Weights of a small model that predicts nearness at each pixel.
Training: normuon at rate 0.0017, batches of 128.
Rows from block 10 of a small model that predicts nearness at each pixel, named by matrix and row number. Rows with one number belong to one channel. Each number is 128 + 24 x the weight over its row's rms, rounded and kept within 0 to 255. All counts start at 0.
Before each channel's rows are labels from the 100 images, of 14976, where the channel reaches its highest value: "lies over" is the class under the peak. Only what is clearly more common there than usual is listed. The data: rendered roads seen from a driver's seat, with toy cars, trees and houses. In brackets: how many of the 100, against the usual share in percent.
# convs0: first 3x3 conv (model.blocks.10.convs.0.weight, 160x160x3x3, each kernel summed), inputs 0-159
# convs1: second 3x3 conv (model.blocks.10.convs.1.weight, 160x160x3x3, transposed, each kernel summed), outputs 0-159

lies over: verge (42 vs 16.3); truck (33 vs 4.5)
convs0.75 [123  70 147 145 130 127  95 123  99 121 129 148 138 149 138 154  92 161  58 136 143 137 134 112  97 118 161 102 135 177 148 153 145 140 102 145 106 143 109 169 180 139 147 136 148 139 129 122 136 116 121 154 129 137 116 126 155 121 137 106 113 146  89  85 154  95 141 110 134 144 135 172 144 101 106 113 137 126 104  91 139 120 116 109 109 153 115 158 133  95 151 129  89 129 129 120  82 143 119 142 131 147 125 181  88 136 135 147 102 113 141 106 139  99 109 140 150  58 139  91 141 100  99 138 134 157 134 136 124 206 138 119 110 139 129 152 114  99 151 151 130  78  89 118 131 128 138 162 100 126  77 129 141 159 127 106 137 149 113 127]
convs1.75 [127 167 126 142 118 117 154 138 176 138 149  98 132 124 137 127 178  92 166 125 120 154 137 189 139 124 108 144 110 131 112 143  94 101 157 115 170 125 118 104 107 124 103 124 137 145 125 136 132 130 187 134  92 108 120 148 126 152 118 151 158 158 163 146 118 141 130 154 134 123 116  97 151 128 154 138 123 133 158 140 181 130 142 175 159 153 146 131 116 149 109 176 190 128 133 151 140 145 118 124 155 108 107 122 171 120  85  73 164 146 127 116 160 108 124 109 104 176  98 179 145 136 147 129 111  93 124 135 138 105 147 157 126 128  92 125 144 140 107 149 126 202 144 121 131 108 119 141 121 135 140 140 132  90 162 159 148 131 166 116]

lies over: truck (99 vs 4.5)
convs0.3 [130 149 109 133 128 112 151 148 113 141 176 142 150 167 112 104 166 125  83 138  68 110 141 123 128 135  76 127 102 111 105 127 106 142 149 140 140 145 138 143 118 148  88  99 115 145 105 145 133 187  98 127 109 120 156 145 137 148 114 143 148 140 111  92 151 120 112 135 119 101 121 155 117 107 111 114 138 117 113 150 120 102  60 113 127 140 109 116 146  83 168 134 129 100  72 106 147 150 120 117 143 100 134 119 145 130 121 114 171  90 119 140 131 133 121  65 123 141 150 163  98 172 111 161 156 182 172 140 130  98 150 138 145 174 137 126 156 170 151  96 130 150 122 118 103 115 111 149 150  83 158 132 142 123 101 153 148 127 120 109]
convs1.3 [110  96 186 141 140 140 109 136 120 125  88 131 115 101 127 152 148 138 136 138 163 167 116 137 143 118 129  44 118 145 163 149 122 111  80  82  97 137 142 167 160 124 107 151 160 102 132 142 155  95 157 112 174 101 130 134  99 119 140 128 107 121 145 149 116 128 134 109 131 148 146 115 135 146 107 160 108  93 105  93 154 119 160 137 117 121 139 174 123 138  97 111 153 124 157 144 156 110 136 113 146 142 128 109 117 152 150 118 137 150 182 151 138 145 129 100 137 128 101 118 129 119 155 119 129  98 171 135 107 132  81 162 104 106 111 115 128 138 140 178  94 133 112 116 108 107 152 137 109 161 101  82 133 171 119 133  75  81 109 152]

lies over: truck (77 vs 4.5)
convs0.158 [157 131 116 142  91 175 137 106  72 118 176 148 130  99 111 130 144 136 167  97 104 142 154 107 143 115 121 122 121 143  75 124 138 174  97 107 136 130 156 118 113 116 169 125 106 171 147 121 118 105 141  89 134 151 112 125 104 131 130 125 117 105 107 195  83  99 127 128 190 131 116 157 118 143 170 142 141 151 130 131 146 128 145 111 117 145 106 116 138 133 146 130 111 103 139 123 156 132 112 121 152 129 144 125 137 159 132 103 132  58  90 111  77 128 159 156 122 108 155 140 151 112 145 125  95  88 146 120 141 127 159 134 125 176 140 144 113 105 146  69 120 162 130 118 143 142  75 162 100 144 141 143 126 112  90 126  97 125 143 126]
convs1.158 [122 127 122 147 175 114 132 154 175 149  92 123 161 152 127 148 130 125 141 118 139 129 104 133 105 136 119 111 125 119 149  90 138 119 140 140 123 122 119 132 108 155 103 112 159 104 168 154 137 119  87 141 125  92 147 150 144 164  93 148 147 169 149 132 119 159 118 124  88 142 107 111 137  97  87 143 142  98 101 168 127 127 146 137 126 139 135 144 145 125  94 176 126 121 155 134 125 156 168 129 125 154 110 128  89 100 126 148 124 153 141 190 164  98 112  70 119 155 124 168 108  76 106 167 142 203 114 135  95 135  77 143 132  57 139 145 138 149 161 133 135 122 134 129 118 100 143 127  99 125 127 123 140 152 156 141 167 119 127 119]

lies over: truck (57 vs 4.5); car (26 vs 2.5)
convs0.132 [ 88 126 106 175 116 159  95 160 167  89 110  94 151 107  85 174  89 133 149 153 127 118 134 144 124 156 126 125 116  95 137 159 148 129 151 105  88 165 124 114 116 152  67 135 105 104 115 121 164 134 164 125 102 126 122 136 172 149 137 151 134 172 194 162 149 136 132 154 144 105 134 115 139 124 110 137 113 158 119 109 127 141 120 131 124 144 129 122  95 121 147 144 116 129 110 104 121 106 183 110 157 128 110 116 120 114 145 183 129 109 119  93 130 131 140 141 102 100 119 130 141 113 112 118 122 140 113  69 148  56  98 168 111 146 127 160 116 117 121 160 175 124 152  90 121 132 118 168 134 135 113 115 121  84 142 111 130 145 125 122]
convs1.132 [157  91 129 106 135 115 140 100  81 143 139 156 115 131 128 114 114 137 128 124 152 118  99  87 143 118 113 115 150 154 136 119 116 132 111 148 130  94 104 140  94 169 148 125 157 159  98 146  50 124  85 148 125 161 164 137 107 169 152  84 151  83  89 104 155  98 105  81 153 128 112 138 136 127 152 127 158  82 101 141 115 124 121 114 134 104 125 104 183 130 129  94 134 117 137 169 166 166 129 118  91  82 150 141 127 142 110  87 137 154 118 196 134 121 111 120 128 164 160  99 130 133 138 137 145 127 146 172 135 149 140  89 145 117 115 122 135 135 157 121  90 112 131 122 144 148 132  84 127 105 157 120 153 152 126 128 124 122 138 139]

lies over: verge (55 vs 16.3); truck (27 vs 4.5)
convs0.76 [106 147 123 122 152 136  77 142 175 136 124 136 120 125 117 146 135 145 184 133 103 160 123 107 128 146 102 132 156 137 112 155 105 147 106 148 112  88 154 121 131 123 139 115  98  96 120 158 141 115 118 171  82 151 110 145 126 143 146 135 146 109 171  83 137 113 142 112 134 119 165 100 111 161 137 138 110 121 130 104 165 140 100 121 112 132 187 127 111 134 169 129 141 118 108 155  92 107 155 127 141 122 111 131 133 147 138 101 146 143  77 143 135 115 173  71 125 125 129 129 131 156  85 108 144 138 158  99 132 166 122 167 151 126  93 117 172 131 147  95 130 136 129 110  95  92  91 124  91 170 105 118 106 124 165  74 157  79 148 149]
convs1.76 [167 121 141 143 153 107 144 100 116 119  78  92 116 109 147  96 118 111  85 154 120 104 133 129  81 127 128 108 124 126 116 151 141  91 161 110  91 148 109 173 138 137 120 150 160 138 161 147 118 148 109  84 112 133 133 148 111 134  80 106 107 153 137 185 140 146 154 172 154 161 107 119 107 129  96 137  92 168  95 143 110 152 138 144 143 138  94 103 134 107  71 139 113 130 167 126 154 126 121 115 121 167 130 124 108 100 127 162 107 121 163 162 117 118 127 144 118  80 148 135 125  72 141 127  96 161 142 121 121 115 140 115 106  84 148 120  98 128 134 174 123 132 148 154 179 108 155 111 152 118 146 123 141 140 134 171 135 142  85 134]

lies over: truck (97 vs 4.5)
convs0.117 [117 132 118 156  78 115  90 138  97 125 112 171 120 149 103 139 136 146 178 136 117 145 132 135 136  97 132 119 157 110 139 154 101 128  83 119 106 132  99 155 147 154 150 139 122 144 132 165 110 128 117  89 145  75 132  96 137 133 111 176 149 119 121 115 134 105  96 161 147 110  81 141 142  87 130 176 131 136 139 142 132 160 114 121  89 108 121 141 107  93 154 112 135 151 150 122 143 152  80 152 135 112 126 124 134 143 134 152 153  95 143 147 107 150 147  44 139 165 119  95 158 107 119 124 159  88 125 160 144 140 167 155 116 128 127 131 111 134 137  98 153 147  48 112 113 139 108 101 171 144 133 134 169 124 142 122 125 132 135 107]
convs1.117 [151 107 128 115 157 165 127 132 168 128 132 152  95 151 165 109 135 121 131 166 145 109 122 152 165 111 131 126 113 143  89 110  67 102  94 113 121 122 165 120 120 136 118 114 157 122 156 113 164 102 155 166  99  85 131 118 150 138 151  92 110 140 160 151 144  88 150 128 137 108 109 109 131 126 146 114 134 147 108 113 108 130 120 102 157 140  82 112 101 164 113 127 145 140 120 141 127 108 166 153 139 105 124 148 142 140 111 163  81 187 115 112 148 116 123  74 118 117 125 165 114 147 122 125 100 157 153 112 154 136 111  92  84 135 116  97 117 118 114 143 138 120  34 129 129 161 164 147  83 123 123 117 108 123 127  99  99  98 143 131]

lies over: verge (36 vs 16.3); truck (33 vs 4.5)
convs0.56 [108 131 129 117 130 144 116 118 133 128  75 151 130 146 164 107 113 104  86 171 125 115 147 142 115  92 148 143 193 103  96 162 144 165 171 148 145  93 134  70 118 143 117 157 128 126 106 112 101 139 151 129 126 132  87 177 107 100 170 128 128 148 135 133 149 106 129  91 133 137 144 145 145 132 146 102 174 122 136 133 118 142  66 173 157 108 141 127 145 117 101 105 119 173  87 136 136 146 120 115 165 129 152 139 128 150 149 144 135 156 117 105 117 101 152  91 120 174 124  99 109 101 152 139  88 134 136 111 120 118 151 145 118 142  99 119 162 122 132 105 150  89 139 112 108  81  98 155 121  96  97 152 136 140 139 110 146  80 109 147]
convs1.56 [140 127 145 161  77 159 194 119 143 131 115 119 120 143  98 124 123 152 123 121 125 188 148 151 180 185 124 158 102 161 153 161 136 133 112 111 127 158  98 165 153 138 147 113 110 112 157 134  86 122  86 136 168 152 159 117 149 128 109 155 135 124 123  91 121 107 121 158 154 106 117  87 146 144 126 131 140 141 117 140 140 144 144 101  99 156 135 124 132 115 183 139 133 118 153 145 145 106 103 111 108 155 103 147 147 139 124 152 136 141 110 117 128 136 137 108 133 100 108 172 132 137 136 135 129 149 180 152 155 153 106 137 120 106 137 169 124 106 172 176 150 174 137 156 161 145 149 141 132  95 160 128 166  82 125 165 124 151 100 129]

lies over: verge (38 vs 16.3)
convs0.140 [111 103 127 133 117 125 133 116 151 121 125 110 152 150 121 111  89 134  92 142 132 143  91 141 126 135 179 126 156 161 118 128 129  90 129 108 163 141 113 157 173 171 181 127 124 110 134 160  79  96 109 103 100 139 154  96 136 127  96 126 133  99 143 154 114  89  74 110 139 138 155 170 107 138  83  85 102 127 136 105 165 142 133 104 149 137 121  88 126 138 165 107 123 126 145 174 110 123 122 111  88 117 123 134 153 156 133 125 147 145 161 138 149 137 165 120 165 175 115 173 130  76  93 144 118 127 101 126  98 143  98 110 129 159  91 106 119 122 137  96 175 124 153  93 151 125 143 132  80 126 113 108 138 122 136 145 133 113 162 120]
convs1.140 [163 138 133 146 128 185 110 131 102 115 161 123 116 153 128 157 165  94 154 123 158 141 173  91 132 113  69 114  71 115 122 158 131 122  96 117 123  89 138 112 138 131 119 129 120 155 120 143 138 154 188 147 142 139 149 103 156 139 176 120 127 139 130 103 144 173 190 147 137 126 112 158 170 106 179 172 162 145 139 147 144 138  86  85 129 171 143 125 160 146 104 145 117 124 120 127 116 135 133 134 167 116 107 103 115 158 108 129 104 120 150 113 137  98  82 133 107  76 129 111 141 136 128 128 150 102 116 168 165 101 125 146 150 126 148 173 122 111 116 142 128 124 119 102  95 111 130 125 123 115 138 113 163 144 108  89 129 115 136 131]

lies over: truck (53 vs 4.5)
convs0.17 [142 108 131 170 125 129 131 163 157 132  99 121 122 100 137 153 169 124 115 150 147 118 118 111 118 180  87 138 147  87 156 164 122 112 132 158 121 200 119 136 139 139 120  97 118  94 131 127 105 132 115 133 156 155 184 110 120 142 111 122 133 102 128 118  76 137 120 108 172 121 116 138 167  85 127 111 153 140  84 147 158 125 113  64 138  82 131 172 116 119 107 128 111 180 139 118 160 147 113  97 115 122 121 114 110 142 147 149  94 149 128 121 134  83  99 105 108 130 144 113  92 113 107 126 157 118  91 133 101 156  83 124 152 158 141 133 155 114 145 158 105 146 134  94 134 125 115 133 151 137 139 152 131 154 159  59 135 131 128 131]
convs1.17 [118 127 104  84 102 177 105 125 117 125 135 166 118 150 102  92 143 107 131 111 119 143 137 138 181 118 145 116 125 101 107 123 139 132  80 114 132 111 121 136 131 113 116 127 179 103 149 140 137 127 150 150  88 145 113 115 119 122 164 143 129 121 170 143 138 105 137 172 109 136 121 119 129 165 143 147 115 132 150 119 113 124 132 196 129 166 121  83 123 138 168 116 154  90 151 152 125 165 121 141 153 145 154 140 171 126 110 132 179 110 155 116 173 148 123 118 126 155 110 135 137 116 122 165  97 133 161 148 180  88 134 191  89 137 130 128  71 127 105 124 142 119 106 121 138 114 150 135  72 122 147  94 167 118 167 133 136 109 161 109]

lies over: truck (57 vs 4.5)
convs0.119 [117 145 121 146 118  99 156 186 118 148 128 185 106 110 103 131  99 112  57 105 148 103 154 149 147 129  90 122 165 170 162 128 124 160 123 132  91 140 155 127  88 117  95 111 113 117 119 114 145 115 134 166  96 149 109 148 137 173 130 128 143 156 112 151 161 132 163 169 109 113 137 161 136 113 106 157 122  84 142 125 120  81 148 154  92 136  92 104 100 110 136 110 148 122 134 133  96 121 167 113 131 107 115 131 127 121 123 101 110 125 128 115 128 143 122 100 107 152 129 132 131 139 200  72 141 144 139  97 122 137 143 149 148 121 158 140 104 149 103 129  94 130 136 162 129 112 164 169 146  98 144  95 116 140  95 172 117 150 127 120]
convs1.119 [112 108 133 113 111 119 127  74 152 134 111  92 121 138 134 132  99  91 168 116 105 170  61 137 144  85 120 114  77 111 138 137 125 112 118 102 158 144 121 135 121 164 149 122 137 110 140 115 129 135 139 122 146 115 149 127 123 109 147 130 125 122 155 114  96 115 123  71 131 135 114 113 118 126 115 168 144  99 133 112 130 182 131 122 131 114 156 148 121 106  65 144  89  82 121 158 143  98 106 136 164 132 137 176 110  92 131 138 137 135  94 143 124 161 140 138 180 101 125 128 111 122  75 119 115 105  99 146 115 109 138  90 101 151  95 138 109 136 154 135 172 113 128 124 109 149 115  96  72 164  83 136 119 127  72 121 152 145 101 118]